config = dict(
    arch='gmlp',
    norm='layernorm',
    lr=0.0043,
)
Rows from block 3 of a small CTC audio transcriber, named by matrix and row number. Rows with one number belong to one neuron. Each number is 50 + 12 x the weight over its row's rms, rounded and kept within 0 to 99. All counts start at 0.
Before each neuron's rows are labels from the 100 clips, of 14848, where the neuron reaches its largest size: "loudest" is the band of the loudest frequency at the time of the peak. Only what is clearly more common there than usual is listed. The data: phrases spoken by 400 fixed synthetic voices.
# u: gMLP up (value half) (model.blocks.3.mixer.u.weight, 320x160), inputs 0-159
# v: gMLP up (gate half) (model.blocks.3.mixer.v.weight, 320x160), inputs 0-159
# out: gMLP down (model.blocks.3.mixer.out.weight, 160x320, transposed), outputs 0-159

loudest: 2000 to 4000 Hz
u.304:66 55 68 40 47 34 42 52 41 62 58 41 56 33 41 66 76 44 55 62 42 49 64 50 47 62 61 43 46 55 66 51 73 66 35 41 39 31 57 56 44 68 52 61 49 37 45 48 58 44 49 49 42 77 59 33 48 29 41 43 73 49 48 47 30 66 60 75 57 44 48 38 58 68 69 48 50 71 55 47 50 60 52 44 37 56 40 46 61 48 49 48 53 68 55 27 46 46 66 73 53 58 51 56 50 46 52 68 74 70 31 59 45 52 49 72 56 27 39 45 39 37 60 38 61 43 49 53 35 46 39 68 59 41 64 43 45 61 28 55 33 35 61 57 36 43 68 42 40 36 40 53 62 54 28 39 29 66 75 53
v.304:43 56 49 42 45 43 47 57 47 56 48 36 37 56 54 52 43 39 44 60 62 64 66 67 67 69 44 57 56 41 38 66 55 33 47 54 50 45 59 49 52 49 40 53 51 41 50 65 47 44 49 65 81 69 39 60 45 55 49 64 50 56 47 52 51 77 46 64 55 66 62 42 61 28 54 68 46 51 50 53 43 49 60 42 48 28 58 53 36 49 93 52 54 44 39 46 55 60 39 57 49 65 44 82 40 81 47 55 45 40 52 57 48 59 69 62 21 55 77 46 47 65 69 35 52 61 17 39 35 37 50 30 49 63 66 24 65 46 46 45 57 61 57 29 40 53 54 54 45 55 49 48 42 68 58 66 62 71 49 51
out.304:43 62 53 40 40 22 44 35 39 72 53 62 44 59 44 57 57 62 44 34 57 73 35 28 68 37 28 61 48 39 40 55 36 54 58 57 39 71 69 41 60 56 53 34 46 54 67 59 44 67 46 57 56 37 55 52 52 44 44 42 42 51 47 45 59 31 51 50 42 66 85 17 62 34 64 62 65 50 47 48 34 41 31 64 41 47 54 59 37 49 69 57 51 29 50 57 49 38 46 26 31 57 32 49 39 71 62 42 41 43 53 56 48 35 29 46 41 58 60 43 38 62 36 54 60 71 41 51 41 66 46 59 46 41 46 52 39 47 43 56 54 59 62 39 73 54 55 49 42 49 53 76 60 46 83 45 49 46 59 55

loudest: 500 to 1000 Hz; 4000 to 8000 Hz
u.111:63 36 49 47 54 40 88 35 63 60 79 37 46 42 54 58 44 65 43 68 42 66 38 48 49 48 38 58 55 51 54 36 54 38 49 41 46 57 51 38 56 41 38 46 46 49 46 56 60 50 53 63 39 25 43 48 48 50 41 51 60 59 32 42 49 46 67 56 65 42 50 36 42 72 37 52 50 44 37 51 61 27 36 52 53 71 41 32 48 52 55 56 31 54 40 31 23 38 73 62 53 49 31 42 63 47 76 40 47 47 25 29 35 78 36 44 43 68 40 39 57 46 56 35 60 53 51 60 31 47 54 53 49 40 46 86 41 70 46 48 59 60 60 45 79 55 50 52 66 52 43 63 69 38 47 47 42 39 53 58
v.111:56 40 41 35 30 58 29 47 52 60 66 46 47 50 58 70 70 60 56 55 54 52 56 48 53 44 54 68 32 27 60 34 70 31 47 53 61 55 75 70 48 28 45 45 47 53 50 54 60 51 36 48 35 50 51 67 55 82 67 34 51 39 48 47 52 39 66 69 54 42 44 61 70 51 43 53 62 53 37 56 52 41 27 49 40 51 46 47 40 56 57 54 40 48 41 50 58 37 46 34 47 44 41 68 70 52 58 70 52 66 42 17 50 42 49 57 79 45 51 60 50 55 48 49 43 51 63 65 43 69 56 40 63 78 50 64 56 50 43 77 61 36 82 26 67 43 44 45 70 52 41 50 52 49 54 52 70 47 55 35
out.111:59 42 34 39 55 42 55 44 45 47 46 54 34 62 52 34 58 61 59 34 52 48 37 39 41 27 62 63 67 41 67 41 62 66 52 65 51 59 42 85 40 35 28 32 61 37 37 44 63 53 21 39 19 47 58 41 49 33 71 51 62 26 49 36 50 53 53 47 38 69 38 43 39 55 52 47 54 68 52 46 45 41 61 43 38 50 59 31 73 39 57 30 65 36 39 58 65 61 35 39 51 42 48 61 70 56 34 51 39 50 53 57 40 42 36 41 63 43 36 48 37 80 62 61 33 45 50 50 66 44 59 39 63 54 44 53 24 41 39 51 49 54 47 48 50 43 55 48 55 63 29 42 36 45 38 50 61 59 34 71

loudest: 250 to 500 Hz
u.244:56 62 48 70 59 29 31 59 46 46 56 77 60 36 68 63 53 50 54 46 79 63 36 45 42 42 31 54 73 41 41 27 51 44 32 44 60 61 76 64 55 51 47 53 59 48 64 61 57 54 31 45 71 69 58 31 41 62 67 46 43 48 43 53 74 62 35 60 44 89 47 56 61 53 79 47 63 53 56 59 52 52 52 48 43 54 50 53 44 50 56 20 72 37 49 53 57 37 55 51 56 49 46 41 65 42 45 48 23 48 37 34 53 46 55 72 52 40 50 35 51 35 48 49 47 52 39 52 59 64 58 41 33 41 49 54 50 51 55 40 56 52 62 50 43 47 52 76 51 66 58 62 63 37 70 57 63 67 54 29
v.244:50 58 60 46 42 69 23 68 26 49 35 47 57 48 47 77 57 48 37 48 49 54 37 54 27 36 55 46 51 44 58 51 46 51 49 66 27 59 58 71 64 60 50 35 28 48 73 30 46 61 58 63 42 61 53 63 39 68 42 63 29 52 61 56 30 54 42 41 57 50 41 53 67 69 45 26 49 47 32 46 53 69 61 42 39 49 50 48 47 50 55 67 47 58 57 69 41 33 58 48 58 65 69 53 48 67 43 67 38 51 29 33 40 56 44 50 56 64 35 51 41 40 67 52 70 60 53 62 72 44 53 69 43 45 26 52 40 56 30 41 38 30 24 49 51 49 28 39 53 39 49 46 47 51 60 62 59 42 59 29
out.244:51 49 39 43 35 57 56 35 46 71 60 67 42 47 57 44 51 61 59 56 35 40 52 55 50 45 54 55 62 47 45 58 58 47 44 37 52 47 36 34 31 40 38 31 48 56 37 51 52 58 69 35 61 44 49 60 49 47 53 49 49 55 37 28 51 47 70 37 59 36 47 53 61 62 21 44 41 54 34 03 37 59 47 68 43 36 62 52 51 40 40 64 28 54 51 74 39 72 40 47 63 48 30 37 28 37 43 68 57 31 57 30 45 37 31 49 47 61 49 64 56 59 69 52 44 37 47 62 60 39 53 48 50 43 57 40 46 26 32 75 46 41 44 42 51 43 16 42 58 33 58 39 45 47 44 46 34 33 57 57

loudest: 500 to 1000 Hz
u.214:70 49 53 53 56 30 42 18 48 61 32 49 39 39 47 53 37 49 41 42 64 53 50 50 42 57 38 50 39 50 46 53 52 52 58 42 67 49 53 56 32 52 42 50 60 51 48 56 40 38 46 55 66 47 53 44 19 45 43 49 61 52 44 25 63 57 52 63 44 46 40 58 72 59 42 59 29 49 68 47 48 74 33 71 59 54 34 57 79 46 62 50 55 37 42 34 59 40 58 46 55 40 19 59 52 57 51 43 63 53 50 41 48 49 73 55 36 65 48 76 88 75 36 61 62 57 54 67 54 64 26 51 60 58 65 34 37 39 61 59 42 46 62 25 58 40 45 55 54 59 43 71 54 43 57 41 47 59 39 68
v.214:37 49 47 55 48 55 30 41 52 41 54 34 49 49 46 57 41 28 47 66 41 58 50 30 36 46 33 75 32 46 40 55 41 69 68 49 49 62 59 52 58 40 39 55 44 67 55 57 63 48 53 45 70 34 50 61 57 39 56 58 42 39 54 56 38 50 49 52 46 70 43 67 26 58 41 34 63 65 70 43 45 65 55 45 61 34 65 56 35 48 25 59 57 50 43 75 65 46 63 68 41 38 41 47 46 62 56 62 64 52 64 46 42 66 70 57 54 31 84 63 73 38 53 43 51 47 27 53 40 45 71 66 65 56 30 58 44 48 72 59 51 45 64 60 44 58 37 47 41 45 25 46 35 33 28 43 52 46 46 67
out.214:32 37 41 29 40 48 45 46 50 54 52 48 48 54 43 63 60 22 55 66 38 50 33 24 52 44 38 74 64 29 51 57 61 60 75 55 47 31 35 65 78 39 58 39 49 60 40 52 60 56 46 61 28 42 65 47 53 53 32 68 40 56 67 63 40 47 59 52 52 41 43 55 56 59 50 49 57 27 66 61 37 42 68 51 67 51 45 54 35 49 46 64 71 46 39 67 45 62 70 53 45 50 64 54 55 57 60 67 31 43 55 50 35 50 62 53 39 26 63 65 61 34 50 38 31 51 24 38 44 30 62 52 52 67 65 52 52 44 49 42 53 65 42 52 45 68 57 36 44 49 78 24 37 44 41 50 44 52 65 53

loudest: 500 to 1000 Hz
u.278:73 39 54 56 65 54 50 62 15 51 46 64 44 20 66 65 47 38 66 55 56 45 75 46 32 58 39 39 31 40 41 61 53 36 61 53 41 42 68 55 50 68 42 50 28 58 75 67 50 55 45 57 61 34 63 43 69 51 59 72 68 45 58 52 60 58 64 53 49 46 40 56 61 42 35 47 30 44 31 56 61 39 61 65 35 48 35 48 32 49 40 29 53 41 37 48 52 48 49 43 34 63 45 59 47 38 53 71 15 46 44 48 38 54 54 41 58 50 76 50 46 45 42 38 60 62 65 58 40 57 40 44 52 56 69 41 41 56 59 62 46 75 51 54 53 42 46 48 44 54 65 50 38 39 49 31 42 45 21 56
v.278:56 58 27 39 60 34 60 42 56 63 71 62 34 51 32 49 46 58 29 43 62 54 50 70 36 72 40 43 29 53 48 57 32 51 41 48 67 48 43 49 67 30 31 57 28 60 70 39 50 44 50 45 56 58 57 36 48 35 64 60 48 37 55 54 42 58 59 32 48 42 34 38 58 69 36 33 74 35 60 46 66 45 67 74 75 22 36 41 56 70 54 65 58 52 57 60 40 58 49 44 38 57 42 51 46 56 52 72 64 35 61 49 36 37 53 43 81 56 52 38 68 56 53 49 55 52 55 26 43 42 60 59 49 48 55 50 71 54 48 52 43 41 55 68 66 55 60 59 52 60 48 64 42 34 56 25 56 51 47 45
out.278:41 59 38 45 40 42 40 59 80 58 40 51 47 57 51 44 45 78 37 46 38 42 41 40 55 35 44 67 64 37 49 52 45 63 43 46 51 60 55 46 51 47 52 47 61 55 27 44 70 43 42 52 38 69 17 58 37 59 50 38 17 32 39 42 43 38 42 46 44 47 74 43 47 61 38 51 58 51 65 59 54 61 46 53 73 43 51 55 69 38 64 82 59 66 80 51 43 70 44 62 64 40 51 50 56 50 35 44 70 51 52 51 63 58 57 33 49 35 50 45 64 46 79 50 64 57 41 43 57 49 55 71 37 27 29 44 53 36 47 60 61 33 64 62 39 67 55 43 65 60 48 30 49 48 54 47 63 51 40 50

loudest: 250 to 500 Hz
u.250:65 80 58 64 39 42 53 49 60 64 52 64 42 60 51 63 53 54 39 28 56 45 13 78 49 65 39 44 40 54 53 48 54 39 50 49 37 50 55 37 71 66 34 46 40 52 60 50 48 40 27 37 64 44 38 49 41 49 50 45 43 52 39 59 38 70 41 42 27 54 43 58 34 58 54 36 52 55 56 78 52 64 40 35 48 74 38 57 63 53 25 60 49 43 46 40 60 35 46 47 43 31 58 62 62 45 38 68 50 85 48 61 53 52 37 49 56 34 56 34 66 43 56 28 73 61 58 40 46 52 67 57 42 64 55 52 74 41 53 36 36 59 35 27 31 46 53 56 49 55 58 49 60 49 38 36 56 45 47 57
v.250:67 52 54 50 42 49 47 45 66 53 21 50 43 38 59 21 57 39 33 31 53 64 34 51 51 61 43 44 45 47 59 51 51 54 47 27 39 51 32 57 43 48 56 51 35 64 43 62 41 71 59 36 41 47 54 54 57 47 53 52 50 49 64 78 42 53 65 45 47 38 51 42 52 59 45 30 52 53 48 50 37 71 56 53 46 54 38 46 22 42 62 71 71 57 53 54 59 39 19 50 51 59 56 65 73 65 54 57 48 62 52 31 60 60 30 64 66 54 35 61 38 30 48 56 37 57 43 44 74 46 51 44 42 64 29 45 64 37 37 42 58 68 44 41 19 38 32 46 81 36 62 62 55 44 42 55 71 56 55 38
out.250:41 66 51 49 49 66 36 43 46 39 38 38 63 56 33 28 59 44 42 38 45 38 82 39 67 51 67 73 38 48 39 49 35 40 52 47 61 45 30 59 53 65 46 57 44 63 52 47 47 59 75 37 55 55 48 63 27 54 64 53 55 71 71 48 41 50 51 42 52 27 54 42 36 53 73 57 55 51 43 55 71 55 37 33 46 59 70 22 59 44 52 40 63 33 41 39 53 60 46 52 57 50 55 55 52 65 49 44 57 37 46 36 53 61 49 60 53 62 44 61 66 58 28 62 46 23 58 66 62 48 57 56 50 51 50 48 43 17 55 51 61 71 67 25 76 44 64 56 28 36 41 45 40 57 47 49 48 68 32 51

loudest: 2000 to 4000 Hz
u.155:61 59 36 45 62 63 39 58 52 48 30 37 54 51 61 64 44 61 58 47 72 62 70 43 52 59 54 46 62 65 49 54 58 63 38 49 45 49 48 61 17 58 25 50 52 54 43 49 71 35 41 57 42 47 49 28 51 37 36 37 69 52 64 49 46 59 53 50 52 46 80 32 76 50 40 52 37 64 47 39 57 61 30 41 44 46 63 42 56 50 65 63 51 64 72 40 37 52 59 42 49 47 35 47 17 43 73 65 61 63 31 50 34 66 50 28 43 76 41 36 65 50 38 44 54 48 52 58 56 49 48 53 58 48 35 69 48 57 47 62 49 39 62 34 59 49 55 64 71 37 33 71 58 43 70 49 35 32 52 49
v.155:50 74 44 47 61 56 60 54 59 46 55 59 36 52 51 36 48 47 42 55 55 36 62 62 42 59 48 31 72 42 62 56 53 62 49 39 76 72 64 50 58 45 50 48 42 44 54 47 58 26 53 61 48 51 66 73 84 11 52 61 42 49 32 61 47 52 45 69 63 56 61 37 56 27 61 69 50 46 48 63 50 49 48 52 44 32 56 42 63 58 62 54 85 41 50 54 42 42 35 38 27 38 65 45 29 53 53 50 51 42 39 66 59 65 59 43 45 20 19 63 36 50 30 70 51 43 50 61 41 32 43 47 51 51 53 37 49 45 42 57 54 41 34 33 55 56 69 69 55 47 38 57 41 51 56 43 52 54 53 58
out.155:27 53 53 51 31 60 34 46 33 42 51 44 43 35 56 38 61 45 40 66 38 51 38 77 48 28 38 26 72 59 50 47 38 53 43 36 42 46 50 73 41 38 60 48 38 42 65 58 38 46 56 26 71 55 63 86 53 43 62 73 60 50 56 52 53 49 53 59 53 50 67 54 37 33 45 61 60 37 39 45 45 38 50 47 49 27 61 63 43 60 52 65 55 29 61 49 50 40 52 21 57 60 51 47 47 51 32 44 50 55 48 63 51 44 60 49 38 29 32 54 50 66 41 72 38 39 22 30 58 51 62 47 49 43 50 52 64 41 40 36 53 42 42 44 49 45 25 36 40 68 60 17 58 54 47 54 45 49 56 62

loudest: 250 to 500 Hz
u.230:59 48 40 59 49 35 36 39 56 51 59 50 62 39 45 54 42 64 68 64 75 39 37 52 43 46 45 33 38 45 43 64 39 63 80 43 52 73 47 48 27 23 30 43 68 74 56 57 60 50 48 71 43 57 53 63 40 44 39 36 70 56 69 37 60 61 50 38 63 34 54 67 62 56 45 37 63 47 54 43 56 36 35 58 51 45 39 43 51 62 39 64 71 41 45 40 59 34 53 50 55 60 36 60 23 57 28 55 69 39 56 68 36 39 59 62 48 41 44 47 56 58 55 69 39 67 47 55 45 33 44 37 47 72 60 27 40 53 28 49 41 60 66 22 43 45 49 53 61 55 47 62 58 36 50 39 46 36 38 50
v.230:42 54 61 49 52 40 34 50 27 65 22 62 61 37 65 42 62 58 43 45 37 50 48 63 43 53 47 53 34 46 45 62 59 55 56 51 63 66 50 40 52 29 61 38 59 44 74 52 49 13 65 39 47 61 56 26 55 52 40 43 67 50 42 39 41 64 46 62 56 56 49 64 47 09 50 58 38 68 38 46 61 36 18 41 39 56 51 35 42 47 48 51 64 53 68 49 47 65 39 65 56 51 48 60 38 56 46 31 62 63 36 72 38 54 43 46 35 41 46 54 48 28 45 64 42 45 55 47 34 41 50 45 36 47 35 44 63 41 42 44 28 56 48 57 60 57 41 48 72 56 61 56 61 67 64 69 42 73 70 53
out.230:39 50 38 41 63 57 48 54 39 52 31 51 57 47 65 36 61 47 54 50 43 76 70 48 55 40 50 72 46 66 40 62 63 28 49 42 53 46 38 63 52 56 30 56 56 34 39 50 36 50 30 58 46 36 56 45 57 55 73 54 41 47 49 52 43 73 30 52 49 60 52 44 62 39 60 67 40 51 29 45 52 42 51 36 21 69 64 62 63 59 65 73 43 66 61 13 36 45 31 60 43 40 54 51 58 46 66 50 34 46 52 52 40 34 68 42 62 66 22 41 41 33 41 47 50 61 44 46 43 55 42 31 51 39 54 47 64 53 37 52 49 52 38 38 50 76 34 62 22 59 47 46 64 64 62 61 50 46 65 67

loudest: 250 to 500 Hz
u.18:36 52 43 69 55 23 47 48 52 60 50 32 57 57 63 64 45 47 44 61 26 50 52 35 49 43 53 64 41 40 65 39 61 43 72 21 37 66 48 50 34 55 51 53 48 40 40 59 65 47 63 40 44 56 59 47 38 61 58 40 20 61 58 60 40 79 34 50 36 61 71 68 66 40 64 24 52 37 55 31 46 47 48 41 13 61 45 44 68 61 39 42 52 35 61 42 71 46 55 54 42 41 48 48 75 43 44 67 39 66 61 39 59 60 40 55 59 53 46 36 41 78 36 62 37 42 54 42 50 65 55 56 48 43 46 58 62 44 44 46 44 63 67 60 69 61 64 46 61 50 50 43 51 54 35 55 48 56 29 36
v.18:38 52 44 50 55 51 38 58 31 41 42 38 79 55 46 52 61 45 47 27 45 60 62 36 40 69 54 61 55 43 44 32 49 56 59 35 44 37 38 62 47 39 60 51 52 56 35 50 55 75 34 67 67 23 44 50 59 36 47 44 51 50 43 61 58 43 72 59 53 62 37 29 49 43 38 37 71 68 50 33 57 58 40 55 63 30 45 61 52 73 69 68 77 43 55 54 59 48 32 59 50 04 41 44 62 49 59 40 59 43 41 43 55 58 32 45 64 50 30 35 49 42 56 48 43 44 26 43 56 47 57 46 53 39 23 50 39 53 47 58 44 53 40 48 61 56 36 49 60 56 58 40 53 56 76 53 60 72 61 31
out.18:69 44 50 75 43 66 56 35 32 48 61 41 49 46 69 41 50 63 66 17 52 56 35 50 31 39 45 56 52 42 45 43 48 43 48 73 45 37 49 42 43 50 55 71 38 64 42 49 60 49 63 72 60 51 38 39 37 45 50 44 82 55 37 54 56 42 65 51 37 34 54 47 45 57 46 61 57 47 51 52 56 49 36 75 96 43 55 53 65 75 57 20 30 47 68 57 63 47 58 53 72 53 42 59 46 53 72 30 49 44 54 42 41 42 63 65 49 51 49 46 54 31 44 55 58 59 49 59 53 40 48 42 58 47 50 34 57 38 33 52 41 56 65 56 39 47 66 53 39 66 49 31 38 46 43 40 55 21 42 58

loudest: 250 to 500 Hz
u.233:53 37 43 21 61 49 56 61 47 53 39 31 39 42 38 67 50 56 54 33 46 42 57 70 55 66 69 55 42 33 61 42 28 53 57 63 62 28 20 44 36 46 52 49 38 49 37 54 55 53 32 51 43 50 54 46 45 77 73 44 53 50 47 57 49 66 36 63 51 51 53 55 50 54 72 36 44 55 65 46 52 35 58 36 35 39 35 60 46 34 44 39 68 50 45 49 52 33 48 56 63 58 64 36 60 50 47 63 61 55 50 19 71 59 37 66 36 41 52 57 51 45 65 52 63 42 44 31 43 41 34 60 40 46 53 60 27 43 49 45 60 39 52 68 79 54 42 38 39 45 63 46 63 71 59 37 75 64 32 72
v.233:55 50 55 50 57 46 56 44 42 60 43 43 52 48 41 64 42 59 73 38 49 23 21 63 56 62 41 54 58 55 42 49 53 67 64 68 47 42 37 47 49 71 47 52 61 51 59 60 46 52 61 61 23 60 77 74 45 57 68 47 33 49 62 45 75 68 62 37 64 54 40 69 59 49 56 44 45 71 57 69 45 79 59 43 45 57 55 59 63 40 62 54 48 37 43 35 38 34 50 52 63 66 39 54 64 49 44 36 58 50 53 42 74 64 64 46 55 54 51 23 38 54 60 34 37 37 70 50 59 44 50 50 61 31 65 49 47 40 50 58 53 10 57 39 42 33 49 45 60 54 31 59 51 36 53 51 47 74 36 51
out.233:39 50 47 63 39 50 24 40 58 62 57 53 82 54 44 37 57 49 66 62 58 61 42 60 42 50 38 49 40 65 34 34 43 32 60 58 56 48 26 33 45 44 40 61 71 52 64 62 52 45 66 71 48 43 60 57 61 57 51 69 50 41 58 56 29 41 49 45 56 53 47 82 47 45 29 51 53 49 56 45 53 53 38 61 29 81 40 52 37 54 43 48 35 48 62 46 43 53 53 32 46 68 42 47 41 44 51 50 46 55 58 58 43 58 40 49 62 53 60 24 47 68 58 57 31 16 54 41 34 53 49 47 63 40 48 28 44 61 52 73 43 55 59 28 40 37 68 61 63 79 58 64 66 35 31 60 46 42 58 53

loudest: 2000 to 4000 Hz
u.222:57 55 24 36 49 64 37 69 43 46 67 53 53 59 56 57 56 62 28 62 24 57 28 43 23 48 39 30 35 60 61 43 44 46 56 30 64 29 61 38 50 48 36 43 45 29 60 42 52 44 51 48 42 57 66 39 57 41 32 38 51 43 45 51 48 53 38 47 41 49 38 59 24 48 47 44 46 48 44 45 25 66 52 61 46 57 47 49 43 58 49 72 58 26 36 44 40 44 47 52 43 56 43 52 67 52 47 33 40 55 59 70 74 75 33 47 32 58 48 47 36 67 34 33 71 43 54 29 36 37 48 46 49 32 54 39 53 51 68 47 67 24 67 44 47 59 35 32 62 60 66 52 62 58 38 38 47 41 58 57
v.222:45 66 54 56 61 50 59 70 60 66 53 53 48 42 72 42 30 42 50 48 64 45 47 44 47 50 51 59 34 55 34 35 55 50 74 78 58 64 45 47 76 48 41 47 43 51 48 46 41 58 56 57 42 53 43 48 67 54 56 50 60 22 46 37 58 51 62 37 54 39 70 60 21 34 52 70 53 82 31 54 61 39 31 48 41 48 59 45 54 45 39 52 52 47 38 32 44 33 56 76 40 35 65 57 38 42 66 48 35 43 72 39 59 42 52 56 66 53 50 63 50 61 46 39 45 61 71 44 41 59 57 46 61 63 71 67 28 50 52 32 33 54 49 42 49 30 46 43 49 18 42 36 57 55 55 37 37 28 62 56
out.222:50 45 63 51 41 40 63 53 61 53 42 55 69 33 29 40 69 44 72 57 72 31 47 51 60 37 36 56 46 36 59 41 65 53 34 54 32 64 65 44 50 47 50 59 43 58 47 57 41 62 58 30 40 38 52 57 56 42 35 52 43 43 68 37 58 33 70 42 47 53 38 18 37 44 70 36 38 37 41 59 42 35 45 64 48 70 49 37 50 47 47 45 55 54 70 68 45 34 24 60 44 23 50 55 66 66 67 52 30 50 59 54 56 41 52 42 64 50 41 57 32 66 64 38 45 53 35 53 42 57 55 39 46 63 63 69 61 60 37 51 45 84 60 47 49 47 54 52 46 59 30 53 72 55 31 26 47 38 55 66

loudest: 2000 to 4000 Hz
u.57:43 49 59 50 54 46 44 40 41 47 69 39 37 46 46 56 53 50 58 46 52 44 42 20 54 48 44 71 49 56 57 36 64 44 56 57 55 64 68 50 79 54 58 37 49 53 38 73 58 37 60 47 56 42 67 26 53 46 40 61 50 40 46 34 53 68 55 39 39 54 57 29 68 49 37 37 74 37 48 39 61 53 56 30 65 58 62 62 43 49 65 20 55 64 60 42 38 67 32 75 87 61 43 49 38 59 42 49 56 59 47 44 38 45 55 58 67 52 68 48 56 56 36 32 68 64 44 50 24 49 56 53 52 39 47 52 22 52 47 48 66 66 29 39 50 39 58 68 52 36 54 61 57 55 31 37 46 45 57 72
v.57:49 63 64 64 44 45 37 62 45 54 60 54 61 46 38 70 52 47 57 36 52 47 25 35 43 43 34 47 50 70 70 38 80 55 36 51 53 56 61 35 37 61 21 31 63 25 40 51 57 52 67 43 64 58 29 36 60 50 57 62 41 58 46 38 27 44 47 52 43 61 34 53 46 51 53 60 46 47 63 63 47 50 51 53 62 55 56 68 52 57 37 78 61 65 71 65 48 56 45 42 67 59 28 39 35 66 40 49 44 51 38 32 60 44 62 39 33 58 55 69 40 52 63 49 46 41 33 65 66 33 55 36 67 51 38 43 46 62 58 48 44 60 38 22 53 41 67 64 44 27 41 55 43 36 47 41 45 49 38 70
out.57:41 42 52 53 40 51 63 64 50 72 41 53 46 62 55 48 45 35 64 55 57 46 34 63 58 36 44 35 53 44 53 49 55 49 50 57 65 45 46 68 42 58 33 50 65 45 31 46 45 76 51 62 62 77 27 49 64 47 55 58 72 54 43 35 57 34 54 55 63 58 41 73 57 35 68 67 48 46 46 54 46 29 35 56 35 42 45 78 33 59 40 69 46 47 66 53 51 51 65 10 26 40 51 53 53 53 44 49 50 27 41 46 71 67 35 71 34 51 36 46 41 61 38 48 37 34 37 50 69 48 50 41 49 54 42 42 59 42 69 57 39 34 48 42 35 52 53 28 71 57 60 23 44 44 53 39 43 53 46 49

loudest: 250 to 500 Hz
u.28:51 53 47 61 69 52 50 50 48 24 69 51 75 53 52 99 64 52 31 45 56 62 59 77 62 70 47 56 39 52 40 38 43 48 46 64 43 54 62 53 72 49 40 55 33 62 56 38 42 37 36 65 68 50 42 56 42 63 49 42 33 49 58 57 56 54 57 60 48 64 21 55 64 39 63 55 58 47 46 65 50 30 37 49 32 50 66 54 34 56 50 71 25 53 32 42 44 56 61 47 59 58 42 39 36 58 36 45 37 44 36 67 59 60 37 58 66 47 39 61 59 59 59 52 55 71 52 59 42 45 50 66 39 53 38 55 50 44 34 24 37 55 64 56 43 33 46 61 35 60 54 47 50 31 53 51 48 36 67 51
v.28:47 53 59 55 68 38 50 57 46 74 51 50 41 62 64 45 50 51 51 40 63 64 61 30 52 68 34 64 41 45 35 27 56 56 41 32 54 45 57 62 48 57 47 49 46 56 46 66 54 68 22 56 47 42 53 38 40 61 60 42 62 63 53 58 65 64 44 61 19 68 55 51 37 69 67 26 44 54 50 46 62 33 45 41 32 58 48 38 35 46 52 61 39 39 62 51 56 65 44 51 63 36 53 43 62 43 38 57 47 43 60 40 56 52 30 38 43 54 41 55 55 48 33 28 50 32 55 25 35 47 45 47 36 51 20 34 52 57 38 49 44 58 75 79 44 39 31 39 19 58 36 31 45 33 41 50 59 62 58 64
out.28:53 75 66 54 48 57 25 35 44 40 54 49 51 52 27 33 28 39 51 27 48 57 44 57 42 53 54 55 38 52 57 47 52 47 45 42 25 62 45 48 48 53 54 59 53 65 34 48 54 51 32 78 41 57 33 42 39 56 37 62 35 51 33 43 44 35 59 36 47 28 43 50 39 68 71 48 47 46 68 55 54 70 47 28 51 81 45 44 56 72 58 58 64 36 56 63 44 46 37 48 35 46 43 47 53 32 64 37 63 66 42 47 54 26 69 50 48 43 31 32 30 51 53 43 60 44 53 56 48 59 47 64 54 48 29 59 48 48 33 61 22 56 34 66 68 59 49 22 33 57 61 42 57 65 60 55 51 34 45 43

loudest: 500 to 1000 Hz
u.118:46 61 33 69 26 32 52 35 62 41 69 28 42 51 40 66 40 60 52 54 61 35 71 60 40 60 48 71 52 47 33 49 48 56 29 63 49 54 67 58 48 49 60 65 54 45 56 43 51 49 63 66 46 20 69 63 63 69 58 66 64 43 54 75 51 32 61 32 56 40 48 45 33 68 38 34 30 46 42 51 46 43 50 55 28 69 57 24 57 61 45 63 51 61 26 54 35 40 37 40 49 33 72 77 53 38 25 56 31 38 58 52 61 52 52 42 47 47 47 37 36 68 47 51 56 51 35 50 47 43 61 56 38 49 51 50 47 43 47 63 61 44 33 47 45 52 46 41 52 51 51 45 58 38 57 67 80 41 45 55
v.118:55 42 57 57 66 46 43 84 32 91 47 61 52 60 49 44 54 39 41 51 61 34 62 55 62 39 56 45 47 48 55 51 28 70 46 53 48 57 58 41 69 43 62 46 76 21 54 47 34 59 44 58 51 70 56 42 55 59 61 61 75 37 51 18 61 46 56 39 66 43 51 59 58 45 56 57 49 68 57 49 44 43 36 47 42 35 28 60 44 32 58 56 37 61 03 64 66 41 60 32 43 44 45 34 37 56 49 74 64 49 54 46 64 43 50 34 55 30 53 43 53 37 45 31 49 47 52 50 58 55 47 47 37 40 60 34 46 40 51 56 28 51 33 66 50 57 52 54 56 57 58 41 56 49 42 42 52 46 53 42
out.118:76 68 49 30 54 42 34 53 58 34 42 58 47 45 58 41 70 54 51 48 44 75 54 42 47 56 28 59 24 25 35 76 42 67 38 47 28 53 48 34 39 54 76 50 44 59 46 34 29 47 61 67 36 39 66 48 43 42 42 46 60 65 57 34 55 55 48 43 76 36 50 63 56 54 47 48 30 57 47 49 45 67 56 55 76 42 48 37 64 77 34 39 52 32 69 45 58 68 44 48 57 44 77 36 58 68 58 48 30 50 44 38 49 46 38 56 63 50 50 63 46 27 47 57 32 47 58 41 63 54 56 48 41 44 37 58 54 35 57 57 58 46 36 29 48 40 43 53 55 51 54 44 42 46 42 61 63 34 55 61